Rows from block 4 of a small self-supervised image encoder, named by matrix and row number. Rows with one number belong to one channel. Each number is 500 + 25 x the weight over its row's rms, rounded and kept within 0 to 999. All counts start at 0. Numbers have three digits each. After the name is the row's rms in percent of the matrix's.
After each channel's rows are labels from the 100 images, of 14976, where the channel reaches its highest value: "top examples" is what is common among them. Only what is clearly more common there than usual is listed. The data: small renderings of single solids in any pose.
# convs1: grouped (12 groups) 3x3 conv (model.blocks.4.convs.1.weight, 192x16x3x3, each kernel summed), inputs within the group 0-15
# convs2: expand pointwise conv (model.blocks.4.convs.2.weight, 192x192x1x1, transposed), outputs 0-95

convs1.126 049:573508510502498475463472505511473488519506511483
convs2.126 081:464527457503481505493544488496502487538520485512531495550481495503500492529552478524486522512490539489525494542475504498504518465522482529509504475589479479540487516483492582476490479513517499491465473480483528479526499527524467470522499482536463505506517489483474478480486557495494503496
top examples: teal; blue

convs1.127 215:488464504504536511459499474543510538468486507509
convs2.127 129:498477501496512481531474508510475488557515495527509504449518520494470475490541527513480484489495501510459495437513551498466505491468465504488413488519532501516486502498509405468549499539516502520540499485508486479485493482482512509540470470516518490482482506480500495489489509496491494492
top examples: white

convs1.11 076:530501494503483519484506511518433547486512478487
convs2.11 093:505510497515505502519487471487486488569469493526484509462487515473444516523586502468473496446471491502482504535471550481535460500507488471501487539476502516469455497460472553524520521482503489493474494541515504468506535496536483503519506579480515469477488526489482525496471514520504482487
top examples: red

convs1.19 051:470484537504459481471495519536533507522493472520
convs2.19 091:501496469496508513494528490527526493513531489511492491529485533468507511481503529485514518515517518490450492491488481504511477516493511486470491550495463509483531493516500492467468535549489505493542522517520458484514492515483426446497494536477425516551496471492517511464534484493492433497
top examples: yellow

convs1.30 070:490511483489496481471499506482541545493514458545
convs2.30 093:523486492515467481492542498538528441512522502489511494437499485553546498513500509540476484532484472506508526527482560544514499482503513491520498433513477507557516480575478510507481537501472504500468508537515484482532479475525518536498519437485519497534488487494501523488462497514500476465
top examples: orange

convs1.0 043:498485510512537501517504493559486459462471494511
convs2.0 087:476521474555519488503517509513505499443473512538468487501503506530449487513553511470513531471502502468479504517522508495502499507443481481495522487485558511509518462482493516505523495540467514454485490506507518549501521508528533484496507549517493515525490506522515505495479430460506512486
top examples: red

convs1.1 082:455482497518529516537513487532449483516510493486
convs2.1 090:506525542523479515497487490613463473548504489521523511508506526518469471504471496549509497521497457497504511502508486503495471496482529537496493510521526527515495493476503468514534528508460534515531500528483499497468522467500479508478519462490485519486505493475506538481501521471522550420
top examples: red

convs1.5 054:515545503507519526480513477508493452458475527499
convs2.5 087:502532469539467514496476501473503515515512499508490531495510494476544453507539505503526526528478501499558492501539507525517488496500485439514512507479525452504550488496491532494488544534521509492541503491524494493446517536503474443538487517495467495502534520488450471451476499555495478448
top examples: red

convs1.100 093:550497450499507481476501513524517519462482497529
convs2.100 101:499509530463555524470484514481495485485495565550506462475510483513514479502499537548499518508542534452475485468494460512493513553476522517537489532508501518498496505483494512497499506518489500505527548489483529514543502428528510484514496491519530487496514511514481533513485507507528476496
top examples: white

convs1.185 065:491510539456478502508527483472518551492510492470
convs2.185 092:505449511498525514522503489500448469491556500506453524531567511496490505523492497503465486497504476475493476506525550495518552509505490482567496463500459528525533517479465501515489474521490523479484445473513506509456503516517486528543459497473496459467493529501500450498526510501518529457
top examples: glossy

convs1.79 051:434554499507492509497499511477504530500495523479
convs2.79 098:514530434488484503518492520511539555498489502480490531522508514522486474529505504497499471466516458524514482517509494486509486484520536561501528471528530497546518470522525503495504495497516482477478506482509484500512506514523507505527485484500462551505526516505521517501446535528469508568
top examples: yellow

convs1.113 168:498549515500470496519500481551500500499451475496
convs2.113 103:512473512488514505535480518509506499512563536514545544494526513524513561475500545487489484451497507550518515616496481480528493500483515503497510525484497523513500510453501570499504527498505508493517504494477499500504475480495519483523477464484519479491485503474503527522503524505520486514
top examples: teal; blue

convs1.10 149:483484505451466498490507496479534505535552502511
convs2.10 093:503470484503529487542487496509511510559470533501519528493520481509515617494501501521479496566497523494490479544488524517484497513474477503505550512476511508508510516489506523471521510527504499480497498486492502495524504487505504501512502520501498499484495484483507523496514518493484476498
top examples: red

convs1.166 098:516488454498498493501504462499465535525533541486
convs2.166 105:514499474509492485513470539484486483486493509482537467503487490443469463529462507496477518506447525475497475478518492460498499505475460493513465498561483479484465484460486497489500485459495511490502522525458535463478492432490527503464502519512519489523516468520511514499505503492469467478
top examples: red

convs1.181 080:512510532445486499510517491506498555507468472494
convs2.181 086:492482495481474512485501510493519510481475540493486525457507480515528501497526459516528496488533517540512474450498473500521527496486491482532532496503499545488442490529509534492530537473479489492512486505528490500535496467520474481494530476530510469495499506477549555460526507539535519527
top examples: yellow

convs1.2 082:509486488473486492470518478456517528543544505506
convs2.2 082:512486489495502489520516499496488509461521477505487535511496509480482565488502509496566509533494493523502478540514488511469519508488492464527545478509513466481524473491539481500479500488528487518544484551516504518499533523487502494541503505509492502504477538495503474507509507517481488492
top examples: red

convs1.176 058:472524538444527478515500489478527524497511479488
convs2.176 090:479479473515467530485516515476494463491538479506482531501489535470497509498512542455521481490459484527518555502479467510473515441544529520534481519497536501458461533530493477505517518485475484479513503490509503507520489493519542484494562476487480463505526496493486510517533497510503525481
top examples: purple

convs1.114 182:515524517480464483547500502498538473528480465487
convs2.114 125:512504498501516550504511520500493507527493480512515446537496505480474529515496466518497494510517507526493502489557433530494506461509532505490522486507544462498472554427499470473539511499491526509523498523503515441522526503469505496524515482507551500469512504526517495524481522500493493479
top examples: teal; blue

convs1.18 046:521506482540513484488472518499502549454515480472
convs2.18 113:510483503496503499501492497510508490500486498514441515474550501565508512483491496497492509519507491472467506525507584503494495486517469482473564501492490499489542465560492489493487488468473518503489545476483465519451490484535458475507477474500505517548511469526498527485489493502501504524
top examples: yellow; orange

convs1.112 099:471444497536497501503522548497510487507470491526
convs2.112 098:494474486491489435504506490512498516523453520495505488469510498466503493521602491493541526479517472474484517533455513501475529503487496505509518504521503503538524488486489547475515507489478487506483498493492454558504478465540503541511491581499504481525497489462481463487461504490490508475
top examples: orange; blue; red

convs1.27 200:492484500524481444544480519494497527482488542500
convs2.27 110:504479513496521465495514513501511508518524518517520483536500527512492547490493493498479492535495500553530518504535412519500493496498498513495611507508538522511494556410501476490523487517499510527512492517497521481515480542456487490523505508489501493444484521523495508528511522497503492498
top examples: orange; yellow

convs1.13 077:495491549484479477466498529504497475484555499520
convs2.13 095:466485499493509496500461463499498488526493487528547489486502485486421521476535495503460529489504510483496495500496522481516487472518465476520541493520531458486545508523482581514493522535503493491485538506511522538513504527525520512502507540500510493559514499506503454485534470499473508444
top examples: red

convs1.12 098:482465482512539516515491472538467518467531490513
convs2.12 091:506517486488500508475588474526490503521503477534506474440510497471532513465498485491518535504499496475494530506513520456533517493498492534504505541516480537494501509543556462506518531541487485513482492509509499426484479542470496503471531491488485480499519506525530500482479489472493530499
top examples: red

convs1.24 059:496511545509465476477542454481496490504528518500
convs2.24 104:510493464511502506468478474487490500510492480492503522474507496478559503507552506489542501539487488496492492527519575496504503480482439477511564477480512504495462474557508479495498496505505485499505496512507505564513506488549505519489476574491525528560538505494490578495492473520529499500
top examples: orange; yellow

convs1.15 087:496525482513514524539450465531477489489509477521
convs2.15 097:521462495491475528505484507462541507532516489465517502469480506512413482503533484526550480507508452500536481481524486481477478505484526506485493524477505490489496493489490526545497515493493480494525497519498485581520555526525506486522508535498499478498524480492493506490541536477564499500
top examples: red

convs1.65 162:474491501476494473521512471489496506493503526575
convs2.65 110:498501520506496538462489474462495508483511492469466542512476540509475496502452507469509523515536462501513491510513483483478512551533488533464488465504485477485495487507512473502516488491483496547521478499515501490508514549478488498522473512508530552525483504532504504473509510491425502530
top examples: yellow

convs1.22 062:442509484500495491487563507507511507488481484532
convs2.22 085:526513521529483488506496508509489486508489539515478422476493496567479471513481458501504565473511476511453524478481484486505491492494505473508501496515466480520455506431491477498501500476552503491464506446495522495502502502510505468481478469497502464468559486512479486485493505467490497524
top examples: yellow; orange

convs1.116 122:507544515483498533467472459481499488545491513503
convs2.116 097:477466489499520455502503502487502472482506489507477507498514519491485507496466497474509528458497499457453519549512575476502477471491454444510525482493503477463458471548501515495522512489500496488500567503532501494482526522568507510499486493486511504512525508520521458486488471519501502509
top examples: teal; blue

convs1.31 067:523510526475529466475485551460485483507520498511
convs2.31 098:479514461478509499495468480487507472515444484482497495505478491560489510521509520514439515497494498493476565534500587474475503489491481540488551511496505476464456470544526524543506472497494515475479517469509501540493510496536492499473472488502511511565482493490478462466537513492495513519
top examples: orange; yellow

convs1.115 066:497502516484536445529525519495476534493505477468
convs2.115 082:480469516516489466492443487486504487470536493492530513493477488509530567488518495461520533442479484496496509549457518483514480523480469510500512494485495501490498474525503551475511519560517528497529507508519490495477480499455500540505462470491501496480502508489503487500460484488467487495
top examples: blue; teal

convs1.140 080:487476543542510505508470521453466500526492500502
convs2.140 109:486568505476606492464521539523506506492486522505522449496556483487484494449508534499489501519479474491496495494521490474531500483486456499446497503503459524483524556504506503491515489497488501490536503485453485508478490506502479471492485522482519489456532477505500504500495483478449520509
top examples: metallic

convs1.168 101:506509491521493530500545480496477543453499467487
convs2.168 119:492463520510497480456544435509515553459508464475495526490498502497483512497494490492482519504517527485517521521490497485481481517583475518467492516476479514499460523503523485486516466514495494490526464540581524499509500460547495523443525481524517493497517494493521501506505482488494508479
top examples: white

convs1.129 099:524503465446488505511520484556522505496489508478
convs2.129 107:516462551479540493490533510513492471491475521515546463482454496491517477539492491485529488518482529473483515502516492501526541469488470525457494533528429525506485519521516505475478477486508534511515489461473482483516476444509457502477459520503498472499531502570532518517451477506496501508
top examples: metallic

convs1.56 087:518490499502456477507471491502524535559483510480
convs2.56 108:509517551494497476502507512481490433516508505520485490539514476502496490449501470513490523485504466516542528511454518462490500542484529478450487485479517517542511484514495468505492490530484478558492513529496495487442588482519467481476514504491469522498513491481525529505510471531503464477
top examples: glossy

convs1.151 097:556506521503509463511498485481496535452497475509
convs2.151 090:505502509502523483473492465491508466513468523546510493490541497509497466519531483494470496498521469504538480517529493535506468493544492487477450479530497526477535471503494462517510512507510500478478527473528534516541498465491535480501522519542475447454518523503530504474471506505478530507
top examples: yellow

convs1.8 105:505526470486476493494539518488456538484539483504
convs2.8 091:514499507511491480481462511501524500475476495515490491485516456426477525499558525495521483451485521500494491507477551470435471481486451507516547486509494471517484487560506559496515486523510514481514480502506498480518487467517517475482515547483551497502520465489493567473460492528470507500
top examples: red

convs1.155 062:500529508520477468471563484496522472480489511512
convs2.155 115:459503474514509486493557501529474449470497526540482495572487524506495460521468459562510479485487502526480512502487501522469511495506501483523490536520499475478476493460469444531498468555520437489483490504479499479494497515506498523469512484479492504452486492508480498493467445483507547531
top examples: spring

convs1.180 066:487445523488477488485519495475503504498546541522
convs2.180 084:451479501463492495510505482526461524528496502518485453468505523510518573536538528462480517465472479492503495541505504453528480444486502495521490532535504486506498508478515512502514495481483474468492494549480487444501511509538552524494519592511477453473518488513501521494476457490477469518
top examples: yellow

convs1.132 143:517547471483487480471517543470470502521498523500
convs2.132 107:528502485506574519486498501530526478476524452502487458502528511544510475480507493484500489513489510479486518481502474485501492535481449488492495466513532542490496569480514493466505504508500493501515506502511501497471455431542523534484518509474508546507490487507455509537462514512489486483
top examples: metallic

convs1.154 111:486478484496467505484571515488540495479505502506
convs2.154 117:435528459494504495492509485506467492493470539470443493536487518483477454518498488545519539494499506516515497541482546499463503505542546462507525536486502503533494492479471490510489516499487464492512496483451521498520532513482508504483500525493482528497495505499478490527541517480514556481
top examples: spring

convs1.177 099:525469494456471515521472510523466503501536533501
convs2.177 092:493503495488467476588542494465489507499506504495521555465510489518514465480490527470484488430516492540508476466533500460517473495492501497526603487519495498505503521499522620494524514500523490454522531545519498537487510526529508506513542534510501471470521502483526493546519510494510491486
top examples: yellow

convs1.14 047:441505481485544525515481509507475509475532509511
convs2.14 077:496460496514478487504527553472482474552505493501468493486499501512513494473458524542522476527471472500514528492500486500470536490528526524515524543466518486486530470493530485465520485499492450484509471502509513531543500499548500517487523477506515544537483509503476519524514513465529558487
top examples: red

convs1.23 043:505509499528502512444514455513508521492509535459
convs2.23 094:516501469462493506476541482487511502460452473490480529520518491516497519477562493507461499514492523468484551510497530484510477486501480496520511488519514472481542481484479469546515482503511492466488534512520527536531505524539506501496523557501523498515512506515510461513497490461461497490
top examples: yellow; orange

convs1.136 062:497458515481505441515499503522541501538500502480
convs2.136 105:524508501486558509469490495499517558461507519533500482513506490517511478472519509480471547530479471493501503495505478478540475478515489512497504508496456503527507546512506521511553489496482511465545494483400505520507476485511503486524505533458526488495510477500454511492486543515478474502
top examples: metallic

convs1.179 073:523497483570477494492517498482498463495536490488
convs2.179 103:512492529495512489501535487470472518476527516488472528487496478467461489468470497471476477476439438568476487475493490469515481506544476484451473490475505493516473526465519456503460504484505484480502507475487498506494502554487479512499464448514508464461484492478485504493486525525463462501
top examples: glossy

convs1.184 086:504520538470497499519493492440481537480532502495
convs2.184 102:526513512485527503548523507475473489468472494515507463476497478560499545477538511510464488528492532520510510522546487545480518486525524507533485495501471508458504527496462483529468504460491489476478495498539522524531517475490517502537538500503510438518558518501474473536501478540538502504
top examples: blue

convs1.29 059:526491452503476502512522567497495494509476480497
convs2.29 084:490501537511500494462501518499473533502495460503514542520505514511508482511514497511521486548509506497459483502511501504536477521500489499509554525510513524509533485524502477485524516469488513559499492492496474517513533528499488506512522432484483486523496526516512476516453499488471478473
top examples: yellow; orange